Rows from block 3 of a small CTC image transcriber, named by matrix and row number. Rows with one number belong to one neuron. Each number is 128 + 24 x the weight over its row's rms, rounded and kept within 0 to 255. All counts start at 0. Numbers have three digits each.
Before each neuron's rows are labels from the 100 images, of 14848, where the neuron reaches its highest value: "patch colour" is the nearest of a few named colours to the mean colour under the peak. Only what is clearly more common there than usual is listed. The data: analogue clock faces. In brackets: how many of the 100.
# fc1: MLP up (model.blocks.3.mlp.fc1.weight, 768x192), inputs 0-95
# fc2: MLP down (model.blocks.3.mlp.fc2.weight, 192x768, transposed), outputs 0-95

patch colour: white (34)
fc1.61:111135122154140131130160043092162109139127157170112162110127171107130110095100142136131115156093104124160093106155098098174119157144123131144169152149130127158092133083115142135113133144160128144155157103109115154095164102109141089119101133150110144148100115140129125072137128142108158122
fc2.61:117111117118120096124117123118045125147126112107101125147111128112146131129100118129097054139136117095099128164135125139107133102108104127116127089091108150103135127139113099108115124129112093164140190104109132094153098156132132164128138136105124124123116122129104143181139137126137131138

patch colour: white (43)
fc1.575:125114164164102151151130140123128120131133097141156167147148116122133100137112154125104153116119129101103089159091156165145139113116113115120144145104119122158093111146091120157120102117137142131172101157148128140132158099159111142156116113148163149095129136112101148125101115120133134146
fc2.575:128130129112120123117115103115115129119118119114121140123136129139136131131140126124119115123140121150143142118145111127135126135120104141128128128140095127116122127125039139126139128163127181074124139125131126156130122167119129168111134152133137135203110121133162113074159138123124123135

patch colour: black (30)
fc1.181:128127122130103138123157086160138125118162148102078147140120131156160142131129156102092098098149122148123105126111108149162131162106169133161107121106116125137103138141079092128145114156160117123107122137136106166144120156079130165116098099126130126117175140165156128113143104140130150131
fc2.181:120107142145136144142136114126122168134123148100151135132146136137142126116125119127120120133140135110091134136145132115153141127149127184135130145112162163145145127143111119154124134115141208129146140157140143130148103120128136119121147110132125137142173137128095153203143123125124143155

patch colour: white (51)
fc1.390:089116113156086156175151107078102097154120114099171130121119119134108109127122134114123164165136107160124124132140167076117139131138124140109139112106099128139133138136156122156114106141097105138114126138135164159087111134087138129083077108147127138101139098101091097093136087104125158110
fc2.390:141131100117134113118125179154132124119111106128133118110128117139113139111115120115153122105088122124113147110085108116046128125091116111123124149142106135106159108130098135102137130176104122073131133066083125115112101167123133142147155107097125154148121083100198139098117161125088119126

patch colour: white (50)
fc1.568:145133150116175160128141101105063136074118135145149162131139120116103107125115157114124140150127146110143095134110153144134155145156153155117132100109109100123135147090125156128110106106162092154142091081103099123108172138106130132156118166155173106135155104114095148121145124127151105136
fc2.568:115132130114135091103094117137156103133127135123069121142144116130151115120144115130109071135126120132152130123115138129117121101125100115141093119146104145129130128152164100138104176113104188148116130198161121180148105104135120127100119130144109115104099159131164103141115135145124126148

patch colour: pink (44); white (42)
fc1.7:153100126130105128143114127116131150132115133177124140110113109119134124097142146099140107127088124136087093111091142132107160110141117146103105108134090156159093092070160116111131113126142141168134126104145074126081154120091093107118106125158150094155101142083170101093143131183121135139
fc2.7:137166128123148119116101104093110101140120138074149132121114116132120121127097127133124147105141127110147140117130122126129092121148115103132140136146110100105136129158143130117119090159136088152140084189113130160130134143149124171099122148115120112104105141149078125100114101128150117134

patch colour: white (31)
fc1.63:156123116139131108102102144128168137149154139116202140155093153093130116111134151091123139105109111167146106164128124134116095157096089108125111145101154103134111159137091108085103186130105078097163140119087166111150125140133124142165153141112155157097153109110134161073149108153164168119
fc2.63:114126123110140123129118130145107095135122110126084153121129122149143116119254104147126113137169124119078142117153115120120119139147094201135133136126129115120119129099124096153137118136140255124141143074144138149149121120127133126151131109122129113130109121164122122102134149136116129125

patch colour: grey (64)
fc1.433:128123104135158114176155065160124105159116164118107124100126158105169143158116119126106099146080094161130124152144137171129144122181103127146145100128167104133121146102142152157109125133141105141134121116094143119113114132093128107121126102141103143161161130152122174110153106164114151103
fc2.433:121118129132122131138140129134096129102119196105144099130154132144092143132186133119118101129127143122133126128145135145117148128165127087149167116151171164144135142112100133154134163164135096129123139156143139140114101121115112086138128131116143134144149112129170108171130118126136136117

patch colour: grey (81)
fc1.348:090067125110157134114118118136156139111158152119132128134120112124145096097120113076116133099089134158156137157165144146143157098114128063139154150109144156126119133165131157125142130164142135104137118097130122068144142124125143113129119118094139165075105123099121138103101156136116123111
fc2.348:117147137147131143114155143171140151124131163133191128123129156137148128131186155129159126152145124115096147129117153122153152143177108153154162142084159121136129143141103137110155097134129124114112160133140132176142132117082127132137132114161151140083167108154141125116126144132142144105

patch colour: white (46)
fc1.261:104110124159121141119113159131169125145094086174138151145133159124129109167119108124090109160107135071131144107138129093141143123097127095165108082137149147104126122142156149152118116155158136151120159154153106137115127117081127087123130144140184131177162132113142114096092146148117131117
fc2.261:129117129107178107122127090075104128109119211098140094127132119122165121124112133149108086126108130124153103119116110138107128124172109092105130126164102152140115117141153144128113128077120081124127116118111118104072160136151126165125125151117120114137111148152097129123169137116135120124

patch colour: grey (67)
fc1.499:118106128149130119150144105107090145116144158091120126130078161117136117116105152107094147116155131158138110138162112130147155102144124131140119123079098161166128140124102081139149123157171130154121143121158114107059109114112097105124101125137106093134145135098113117136128064143131137107
fc2.499:158159133132099106115140142125138117136118119166137141129125121135131130124077127131137169107132120124169127124128119119116129134118120117133114127153096134115163126122067133107147075192117132122108101143103129115117059174143141162150138132151146103180147144133154138132111108111125137139

patch colour: grey (59)
fc1.474:152172169130107144105131158140152115152151118155097137109144157142119175115108101143169137174142152158130152124157104126117118151126103077119105098125099122117116167100104123132116132120165120096106151138135152166131090098072098110137134172158176103165159150126088113136117139149112133101
fc2.474:130115110167132098149155071106147158098131108114111115143115122096167115121106138112126124110082125134157117147142133131145148100119114209103115131161141163157128118157165140145107108120122088166123135118118131098096238162135133128141131140120108128143114158113186122153145105123139128129

patch colour: white (39)
fc1.596:096128156097101128104091104157110106142159149158161160127140167124174134131137106096117185126108090109124111129140154125135092120144115133106167162088159118141150145076134161087120182120086149137107101137118114119113130143113136159111098139045102145130153095119141106095101101117139109096
fc2.596:108126106130201128130152132140088131141121123141137123127156136128066129110169108123127148124126126130124142126135119127103147132105134117149125116143111126104126127083124076103137120100132109147141127099104137126146093109142102155126121148158129095107163087155054131177138152136112140120

patch colour: grey (92)
fc1.95:117120103125119153130146150104159148124154129132115128115128144121167140115102134111110096138151114123120114138096143107147145137107141143128094105124160158161139121155122090110138152159142133100122105116153095117123084170138121145146100111146090106120122092120091086084080088137115127120
fc2.95:137125144166090110126116206151136139123132138162142135135118133139142141109029129115145140152127135124137148125135120118153134124127141117141132131123145114127116124120180116133112138143122126170159057132148127133149160185134121124141129136105111118092138116090090124129110144139139128130

patch colour: grey (60)
fc1.494:087081100122137134133162104079089160145164140115180155118086164104099107147137114096156143123143115192129160133144120158182118113118099151158111144136110116159160138146108138125124116127149164139119132139153110117079142101082136156141151121093135129091131106131121144123123103141128126131
fc2.494:099094107145106142127109132139149150133141153119151102122093126120190120120156114131101140122167130140137125153130139056148117124145142183162128104114124153080122140120089121170112149164135183124156145104125138065089153147138110116120143102146118127099141138116145137127144145116141132125

patch colour: pink (39)
fc1.660:089088130093140139151151149116115083170107144165133160109138157129102133075141141134139167137079123118139166108091141128132141101136149169094098122111134103120157115142160141108097112132108100177128128133122104092081134130171153137122144134102117123123126152107100127130145144094095123095
fc2.660:109140129148157121124140138145133134131122123089152110116117134133130129131195130131139138134142128124103130114150120124133143150131161057136151119155147149135120131139084142138137122111132160090103136125119126143115078145123107159144120155122137114087129086105109111080102123132123130122

patch colour: white (41)
fc1.80:136103103134121144176145127129118127154091108137150102150127125125126090095104108094105173147150128094114100134147127100138176133136157147132100098092142162182124125119100119077137116094140120084171146121121115142120098117076095136100146118120101114117150103102099151127138091088131175128
fc2.80:131130115130147138154142120117137154120123164093085171124117134135125146131181148111113107118088102180110151112139097121041126119120132126136133134160149111126148130134075127114142140136115147114134139091099140134107145140117150103125144099114138154154141117105152156133138170147107135104

patch colour: white (31)
fc1.219:119110117160178141133117109104157105161151143098127147143112169130092099101154138094152160166138079121091129167135171128119126146114118123114141126129097115115140104134079138125134106138137143090130080089091083115100100132103144173145136126147139177086160153137137108117128095155106156091
fc2.219:136126120127101118122135119155125153130138087136111111134172125126152125114167113119140118112137100111118118147083130082077111120131136148106102138068106136130157127152079096102141117140123193076163109132138136109141140119090140137136165098091142093184118122147116154120155108125127145134

patch colour: pink (42)
fc1.755:107151114105111117105114131134135162172124179087141128158137137138155164115140162124131092157091124164120140153169150156124156123131096090114152098148149127163135137103111156107157132117107132134101147150108102131135088141083151156189142124143162094111146150118133188102101142143112129104
fc2.755:154119125137102117142110174112152107102128075160103092134154112138095113114132119129123132127141135127152128115128109124102103141124119181126154158136144137115151132134122132112140144121144088094152092101134158081145127093131143112108113111084143129167117156126142120128150086147142123114

patch colour: pink (39)
fc1.701:117138120133104144123148129186105071135126154121092150135128108164153130166143114150106124091123103121146154146126162160109105126116141136123119136122138093108168126147081126113125142112133113150093105156142118145152111170163172099101160157090165135093129163156173177100140134145109150160
fc2.701:113138131129168123133128127085150127106125101189161117132115123119068128130134113134115118122121137154134118124173120133177154122123124117100104131124105128131107117137150134139123131135132166174137142151136122174171168125129118140113103129153120128162139136133092122172124106118121123138

patch colour: brown (41)
fc1.501:123151123117137169102124104114106154151148108133136150109138160123107132166122117122130139119126087174159153109087141104160154130108127080146114109101111163141116104166149126143099116118134132147128158105155106148143090086110138160124135164123169119120132135093134115081094123160146133126
fc2.501:133131130150142079123151177094121112104124159109145150132160130123138114130196156136118146123148133131197127127150130135125146126179124190139140129171196138144135122140149134138130111094129171158112136140110131154088146128159123153117136162127130101142146138185106142146154135128130133135

patch colour: white (53)
fc1.709:156123149187087147148138097121073110102150146131106133161154145133158094134119149069111158157124159128137126135126133118154115100146110126115119094129102161116077132106055125109109092114112140131171107109100155107142107175091144119150153145131100111097134102143123127108099151138134140117
fc2.709:126159149119139102130141122148143133114115103121120154135144117129089150131130140142148091140122117157131137128143121145100138139126135131125097135155137144142142125094178122150127169083128093154100127227134141195179129086161118122116149126185138127186120159130126116177132089141164140143

patch colour: white (40)
fc1.42:127116145122157096113113132086121087122121093149135122124170134168158144159135128122104129125135099130152158144127115165126108090152131123097122136133103107115155127097092110089168124132145110140142102136157152127148099125097144117082158163070124130101158127150134128096136117127120127109
fc2.42:136190139110144123128135121124140117159130156145132164143154135123117140116110110113105124125120135169148135118163149145145146139093112118154120137158116137145137121151136127117101134127110141173129131142119122168164171122134125181134126151154107112169148159132096151165140131125128145127

patch colour: brown (42); black (39)
fc1.426:105110164112094132096136108119163104097106154106107128141125135120131079097104097159149132133124143104121117071099150104127164171137186113098152147125095113173089141158130143116148164135159138135136075146130180117150086148141116090158123128131135130113112139147085161074142152124163106104
fc2.426:131138123155156116130134174101107121122136084121127145137116132117171129142124136113119051126115121132114122146170122138132133110114083038133127107126144144141146126123116135126112123140123053118127138069121123107128153184139139131114130124103128134136112145112144130133142110119120132131

patch colour: black (38)
fc1.644:113146118164157126139138095140117142133143110108119151138127124117157092113123152116141123143121131100131106129141135160159154133126123145131142150160122088126109152130086082104135119115092133131107075137091140127130118131094107121114069144127127108153134127119176169123086120100134148139
fc2.644:134146138139113139130131122117175181131126129183100156131152130140114131119090133119123089141130113168124138128167138129132134122112162145140116125139130134150138123139076130120117142121116112090122121159155140167136124147122135167126138126130125130138196131113071133202147069133156148113

patch colour: black (30)
fc1.224:123122111154072139126165118088150102166134155120145127136095144142164101151145120125125132171127068118101097103150167163126141112123111136146134114135130162147111154092145130151113131156134115135151135134108153147105113120117161140143141131132124110141158098107105159127103083102136134100
fc2.224:145112123117162136141123120126096132116120120102133145129123128129163130119124121108130152140117124137130137132145117132038130127128131159126144135186150144127124123128125129156139102103124206118137128088104127194148145109122118119125117137173137118173115124129124132112141154120109123137

patch colour: white (40)
fc1.48:123112118123078130150122118128147103131139136121145115158146115120129118129122135124094095123098077101104118093135115117161146121120166116149141177139099094119136142131144097128125097098149123150089076139106128168125085088096156165143112163116142155120153172162125135085126112107150151114
fc2.48:127126121131181149121127124148120159114136122171132097105132142137140165137135136121164111147129143104135135165129139127126120140114144139133145117139115144141142125151123118154133138132157131139154095180159144126119118125149139119132146130126142175134134137140142144164169164116129151137

patch colour: white (30)
fc1.384:095127097141169148163123151131110085146126154118114141119132159122093093120096152110116171105110136099113110109145157093109166152168126112117134080140103160162138107126069153147081109136139126144119135156113135109129121149079117110125118167135148091140174142119138098148140120133102141108
fc2.384:120125137102115079102086096071142124083120056134104128115157089134179134147130117131106103126107154137121118119089089130053116127068133124094119143104106120117119115124124114115131137139120126113148112089123117126144108123147129121110100110101131129159111144117166143144136130109103112123

patch colour: grey (87)
fc1.312:080144144127135159116158168128157159137103144165124119153128172164114125130157109127164123129102143151121126110129138104130194101112153143140122136112143117137109140101119139125117155135165147154158114098102115141065095139153127168088151098133129104167141166118170087114127176106103124124
fc2.312:129137114118105137121091124151143145144138088147115104130100123108148140132115150118142099115139132101172139165159131140120083112144144141125111135158109145140160119131153163089129083161127033132119147168124125104169168130162134138144122144109123122103089117120092128098122097127132116133

patch colour: grey (79)
fc1.59:110089137151094103114113148166153167142109126145184109120137126144110164120137110116101152172162119162092120123125091098136164106159160128147160179089141148110157134120143128125141158111143099129157141126168121101101097157085144147122142116141154159110097149134127152136094118124162120106
fc2.59:128139124149156141157134178114099145112125149150132147136093140124168119121119132123127109102124131158113114139132125122143118127124133156136123124116145171130116127141138111135116126103120185165113135124143104133134131101114123117118120113110122160118154135157218134103116175125134134128

patch colour: black (47)
fc1.584:137113089125154114102124155109111102154154159140141118137126125160132141154125137140105115121113078122104154110085111155131119081137160158134145139111135101096154112117097087117141135124099102100139142090116139117153082119095142154117118147098120122122128143155141154098093083102108157100
fc2.584:112156133117114133121125069150128124137131114171124107121146137138197134132131138106160165120160113140149133130193124130112111141131069130140155112127141166136132133138085120135159120145137162126132159154108132124096166121122140155168124117131155149104155139142137142181179148125127145126

patch colour: grey (60)
fc1.284:097140138112158137096128099137120136166135124134154143149101174100110130138168099112154161139112087161154088120114109111162135110118123101149110091088117105083135139120100111113130110132081103119163146150125102117128142094133089112172163115143113128085173151139111134132116132174125146132
fc2.284:139100125134100101142118125161132102114129103124141144134144164141146114113119124118150114156133089150126140128135115126124143119136129145116157103139141128109105160153117072107139161143118180133135131104136154131141140166061161135117150156081125162123113152111147136065151185161147159130

patch colour: black (46)
fc1.72:114115159181145153145161145106130183108108154105117178111109134163109162116120116151124143125100108104108128154127119128147145154178093117136144128097125118145152150125081111102108102114078079111139123156142174131138094096069137147084158091142140167147115125164126159135118152104168147075
fc2.72:148113176115155126143107113149122151130145154118140155126126135138113145143158138110121146113113127207104138112123135148129100128118138118139127139120117159124178110140097106118170142098137164058102149068116126136145128115158155133164129113141164123170153141150122142124114137123104139102

patch colour: pink (43); white (33)
fc1.153:103139124141118128088106143086102115115150123158136142117120117145118157169127153095145121108153165148154150129095106115096099110118134157104160129123131091122096123142111145079122118167121095143155166113117137117143105140128132145144144156078157134136168118114160106072084156127123158131
fc2.153:121129118117134131143121098160128132157131188118161121133133143144191123119200121147123162152141130147129114101174120115109116122150084116169121107181139157139167125138123114150144148107133106135135142122120122111131154122121118122145128125108111089096113147148088126170155107139099126120

patch colour: grey (93)
fc1.220:126111119104106105152103113117166108165129156134132132157140128124139119114122137143145158140098137082145112154180133139128148121151101126148127131100106119141127143066149141148144133108082099145119104128141149142125108107138148158086148169145094154116107123154157123111153136148114126090
fc2.220:143133116151153114137151100153148094125128138135176087150131132135072138107127151110123151123115154136092108132127146123144139131095162122131131130083140155143118129078100167133119133130126137121151158116136128134135092190151115094160129094121130120128121080087143133131121085125134128132

patch colour: white (37)
fc1.581:155124124123104123129136147056116138110131108136136149125129152121090088122169122118112158157148119077119105131154117089121154133115104147133123094117142126113120150141080116124144112107141141161125118145100131125144153144141141089154136129139156121089115140145159141138112104105130116113
fc2.581:124113115111137087104092086130126096120119091057071126137140106089172126145094152115123124116140112103106125098093127114078134096146114119098135112123102129105133112111155117126116128152125161149120125125109124156138118115125130095110134117158124145176063143131103113112129078118108119138

patch colour: grey (74)
fc1.131:113157113148130136164150116170108118127097154075127131119101145156129148158147119124144146138117162100119175151163134119158204113139119143149148131108133135153143148146116118152123097109118127132081133167126150119124092150059148129146110145176130138109136166098112136168143116177167130114
fc2.131:144124129089139076109108123068107138125144072159080098150128079106094128140121105124113110099132119132128120132116137138090079101090093100091079118112094108119139119139139125104130145144128090137149143145096124138137172104160146115134114121098138116149083103103144095129133147098127097158

patch colour: white (51)
fc1.10:124134137119109149171146101107144138155124105112120117125111113102064105121150124118082114094136128082107100138095148136156150104131107124141105117085091117123110095130117118143143090130117075111138149115093176112089111141134096144116146075127122103150171149145143144128128127119095137153
fc2.10:125118120106134109124113127119130112132121121132137125110131123143053128143125127136123139128128116181107138108143100132090120118089115057117107117154056123121122119113088123093129177084123141066124125065114126123116096118121137113139126129111114122183135132098093115124130135133102124117

patch colour: brown (52)
fc1.121:092090114162144130167162151101130105159151124124175130133138118122132135152157153146139171166154085152083154107166163146103164128120131089135111122074135119132168150136133079125106122087128108102092147158127112119094145143124121102115126093116110125112139121185095171138154104104108137103
fc2.121:132128143125153104127108092112061102119125116122154146099170101127211124137125126140129109105141136113097119105114120117105123138125082200102134128108139106119117111142133104127129155132140152165128164100112121122114078132147143116088117088116124146112151136131193125070135138114119117160

patch colour: white (44)
fc1.707:148146145129135147161127160080131101144128115103129165105081147101114103115106134108119134123143114086130110116140135104133138096164159167148107131101168118154141123142135079145129152104123122150110096106107113095104100171080103159079149133117147092131134081128113115129141099114143167132
fc2.707:146135103168124122126130153178165114116119093114149132124147118127105124125102127152167110159102155153161126139102116118076150132086119108134098143159101156130119123133143147109142162110129149100142063084118128121084107136180122191143116139105123146130159101097122155099125162136106117103

patch colour: black (34)
fc1.577:149118144151171108176091133091109115121115117107126160109169127129102144109173146094079149151099089107146123136137124107146124150105108136106117126173140078154110157087144141132146148098126158093160076078151095118095150136139118110113118149152162106115134155094087127142119142130146156152
fc2.577:108139123122120117107123083131113110134126137106091121134091114122174122126061129123139097138129129129119141108117141122137120100151138112125128130106120145108145124128148107130093126121115134126120133226129124158209111116141125116108124130116110122136130130129162125150119069129127126131

patch colour: white (39)
fc1.628:132126106132109102134156102108103109120112099160153174139105120120091078132111130088139182148095102089179089132121131129172159081153155163127135095151094097137112111100135108090077129120113119110123155119148120119114101140134115107147106146118143090110162074124127123131141148159136140137
fc2.628:109128135105146094130136116098136116126118115105092121137135115145064132131108124135083110137097115185096152097118113140056139130083098081103119123142102101117137105135124089103121135090111128101124138075086127145119109089109124125083105097122108106112159134099089136125117119121070121105

patch colour: black (32)
fc1.767:121132116111125132129153096154089133135115142086175118122130104111116139145118116105084150144095116117146126146136135127122158160133165172127144136166146136126144124127094107156156149153156131151130094142117134105119110144155102144181109141124138167087129103136165107116109096143143102155
fc2.767:137140134098132106085108142127129075100123065137119183135134104116093118127142119152149098125171133125113115130121131140115103112108088091101127127096127099115129126097160133133108137079130138137135137162136128133216146122132131096122138129146115125146078143127090109087129162123113112137

patch colour: pink (42)
fc1.372:132135113130133130139097072144164137135109118127183155159131122105156155140137143102114176150091105115136138153085130150119099119118149110134124113130159067157106101133138115124142119177103144137116124136139135118085142150127155152087146155117157141130129146126138113072092111145156121152
fc2.372:133131122124140118133118136107134114124120157143095112132149118144109123132210129144108109135121136179148135120175123123127130135141124143132109137124115145137138130135175134179126172098135194148134159175154120128132138125151111150107116133136128113176115124161136130150130136127113121130

patch colour: black (39); brown (39)
fc1.120:117143122098134141147170142182117122132142097079112133129128147159146098102127109156092138135121096103152149116136104137093124160100152110171182154115146099103174123125101108130153079151161167145113110098153168091141125097122113106146106127084146180122138106153165146131144111113173109168
fc2.120:121129130102128125099118110105160044109130110161136131149130126079105126138115127118130076111115127136145096150162132138146145097119123089092118093132118104103130121110116128127101128130120067157123148162117119119151196132146139135128129152152120110137133141120069146098127184115114119133

patch colour: grey (68)
fc1.32:164094141128123105177112068147087103109132112117161153108108099146143156141132138142096087183083136164154141125113102142097111102163163122160147111107153100129101154111106122167091114117100112115165115117151126140117123171124146100147117107140127145129128144137075160177101111150138155090
fc2.32:123115121152108119143135149122097122127129081119140089139152126093170135138112133125136152111133128132135119117117125138125138101148066138107140118131104163127138119095149129128120133118125147103120119117129126149164097195112140073142113125114141132136155078141178129085102059124122131123

patch colour: pink (39); white (30)
fc1.175:103114155119158089151127127088101116141097108153150129135111151110145155124149163139163136178148103119102105086126167103163112136155125118125092153123114118167107111119139149121147115136125142122146121160152116173084098154151118134146146106136108133138099119144139085107137114130099153162
fc2.175:131160137164121115135149093146150133127117135102113143112114113134119113124107136148131106124152118165135136129114131131103130125156098189130156135149169143131169127138097142139145086126121117118121164138119133192097051095098136143140139132185149137097141112134172133174124130139134128109

patch colour: grey (85)
fc1.409:124148158173100165154165098122145158100131139162102135134105131140138148130098147148102132145161123067169149136110161148154113122148166142132099108156091140194135127112083101141101156157152164113128125100169122138099090141138107126136117164137107125095125091105111099146151117130142146133
fc2.409:131142155122151114134099086157169122150114108133107109113083105114118135160133148152159127128119153147164109104107120149118090152133109150117134141152141146107131114105116180119158118117118120112123070097119126132079111140151156140132116129120155135132141160157135129133125145122127129131

patch colour: white (44)
fc1.393:127158156137149158155156136092089157122165106113147132110113135112096121167145136090112128162107121127130144129092102162101086106112113159126115142171132146174097135109080158129111126141132116161150116115119128134117158137154161120116144173126133094113141144157102149120145124110130094129
fc2.393:114144146107133126113104095158129108128124141096058124144124118135192114123106150122138112111139133116147122114136142129129132117150128093123162137141154120121127126114217135149116127121118183114115127171122124190166132116130106109120127124173119150121090130096166113164130083124117127123

patch colour: grey (87)
fc1.170:099101136158151129148115133112163153178166129137135121157152152146140119119080103108115159170126121148093097119109180107135117098101124157100114145096142119150133102116177122150145135139144127100107131142131136135130164101173142136113113099113120127100136112101112077096116124117147150149
fc2.170:135124134169093152143142200132080137121129148164106121126123141131114128136096118117136146148106118158121116140136112125147133122144177078135152116092125120150138126166097120107125113158116189133151110068144118083168082162127126145118134112093123132110185117120083173137109142136130140135

patch colour: grey (68)
fc1.363:110114147128138161146119117143114170084111106113141164107127146118085136142133136113077114122087128125156151136097152117158130120133147121101152130123150142150121111113139110122109137102089127124130107167147147155132093099102086097133140149139127120088140081147156133094092112092155148084
fc2.363:130151163106152137118145121148163118121130122098131154153123137150124131121086159119089128115127129143110169116141131134160146144189133109143162147113181094126130132090146121120120141126131148145081179118103138165145128104087127130147126115164115111119131089120106093123128152147107148129

patch colour: black (31)
fc1.209:133143105153102156161104135102114115145164096164116114159163121141116126113145121135143165151143122130095123094134164109119127094105102097112111120090135165124148137108148127116098154140099158171139156104107153109112169131098138102125107169130182107090114136135085121119122139129109148103
fc2.209:118137138142174111134128122153102128132121098122089134113155136131150133127127118116138079120121130127160128112126117130089142158095094153130132130168108129111113124142155130099129158145140198139141109058101119151163096147104117140118125119128115137190166154118164161132129132108104132146

patch colour: white (38)
fc1.604:110122122132144116108116135105126133112162124109173108119132097149164153147149137093098118151126131095091158131119145115131142100106113161104131135135096142147146099112107093106155158129122151155111146101107152156117097124106145106114160133092150108108160125138150138131143137133145155168
fc2.604:148135116144179128147119063134158154151136155197136147126162133139115133122098128109159116154113138161166140138137136129146125147151103106132132133173136109129144133150102151115141112133130164146170099197156119150101173142117130169133110159113134148171142118145158145154148135120143137121

patch colour: white (37)
fc1.230:124123167173126143121178133118152163151091129096107169151116123104090109130126109101112111160099087118145145148163160107159135127166100111136161150112163122160130118166111106111148100114141151090097121091133109094154107087145139163074138151100171142159117117122150130158137134147122114150
fc2.230:132108117123121139129121160139110144130122145127147143122109131141154131112158110126134131122130137161150126121141118120111116135109161201132119130149111136137131126113105148145135136185131219124143137043147139127143161137138129136156139107123129130153134139116181143178133086113130126124

patch colour: pink (44)
fc1.392:097121107159121162139129142103107099156148104170130147105138100144120148159139117102116117113099122144129163127113104101139128093126148141130134134126114103115131130094150119131111150133108148175120160089157126115148154133137170090154110149047149119117143123127134108095093142164123113080
fc2.392:135140143122165114136126120097125150141121096137146153119155123110149125125098101133081114150100124131155126094097121133105150142091116121125108108142074144122126107138136132108121129100128137163132130133092101152133070113104122185085087140126127111145160148142114108134125102098073133139

patch colour: white (37)
fc1.113:102138143160123128188240170155152119115136134132163116161086136112118148151116131143110147159128120138132108149123128126160231114141112088133088121103160163167110146145141117155107109127152142136138141149115095090151125111098123128125140110123135128129176151117113174160129124114138168130
fc2.113:144111101090161083096117123095119095099111070105113147116112097127102115112125112150129093069133132139124128133120116118101098117097122158114130131135102115099120122125126100123109148116146072077115135133103125081071138114141120109085121145139119126124112119101159086089141114114116122138

patch colour: black (56)
fc1.752:102123134141151137149124127085098098153082125137120134128109151106107126101093095117126143161136128127094094065105162123128146101161086142090141105154125136114099120101131104119097155091083113145079099108133099112112127141126114170084124113125146093088135091076145115133117107103101162096
fc2.752:119102114123154106137113097100096121131120104112146105120131128130122135123111127130109130127114122144130126104111103129030132133070131114111110119125079124105129111144113117092133117142126175115134092049087114106123076152106119137111121106121123121157133100115136126098106108125079127140

patch colour: grey (89)
fc1.395:089096136147179135128136117137097096120135136093088132145117176121093115093135136107108154142077154171138117144161124122162151134165113111134146126097119106133113147119106134168159141173120099094109098135112118101112127134097153094106140144147113103147114127121131116144112110168102132085
fc2.395:125130139111128113109114115217150140127122150102158117112162134140167126131141145146161145161145119110138128125122125131140113136151141135111170126122146149126151143109118144134146111149139200071114081146171132147155131163124146112168139132134152179118125109119194123163116120127161132126